{"dataset": "small renderings of single solids in any pose", "train_examples": 395000, "image_size": 32, "task": "denoising", "noise_std": 0.6, "norm": "batchnorm", "hidden_act": "leaky_relu", "channel_attention": "se", "depths": [18], "stem": "deep", "widths": [64], "muon_scale": "match_rms_adamw", "batch_size": 192, "epochs": 3.8, "lr_schedule": "wsd"}
Rows from block 5, named by matrix and row number. Each number is 128 + 24 x the weight over its row's rms, rounded and kept within 0 to 255. All counts start at 0. Numbers have three digits each. After the name is the row's rms in percent of the matrix's.
# fc1: squeeze-excite reduce (model.blocks.5.se.fc1.weight, 8x64), inputs 0-63
fc1.0 098:110129104093105097103116128159142147084128102118153127097149166165134115141106146136122092130148205130125130102139125102116126097128136108135163172156107127166102140133116123110180107162119128
fc1.1 204:123136144110111132110150250114136147113126128140133125123120131137107150138150111121103108149113132125116109151127076133123132130139109116138136132126128132040112146124143145120168114129135122
fc1.2 091:107128155085103085109163121151160162113130122149149136116125182119142126137147152128164064162155172120110125115119153143104147108122112127112131138102080108120098114129134133108148176099139122
fc1.3 034:108120133146166105128106126111093094139082137095126161139127128124115132165135120123112149110120061150142110103137116125159093143164150108121124120152161131110146165150109150145145130197172119
fc1.4 091:140096103134136177110121086122126135158144091146143128120119107158160149131141129131131137144143143104164149112148107121131085147122137148128167098141137120149105109142121090122077135037114149
fc1.5 033:118167121106135104125119160125095093151101155093127143152127111165086113140119106144082144130096081129104123136149100096126104150112143098133116131181142154113126144151128166124149136190146117
fc1.6 097:157171156135086122146140127096193116140137134116106072135164158132153128133131091117120123134133116122162103126107149162142098135116099098134139104176125135154139148122106128123073097129096142
fc1.7 024:103150087142137122129095139139107092153134140127130097151125167114105115173111139161136190107137103154119131139119100089131104150120165123133118128122107103106151165161137171124154120181163141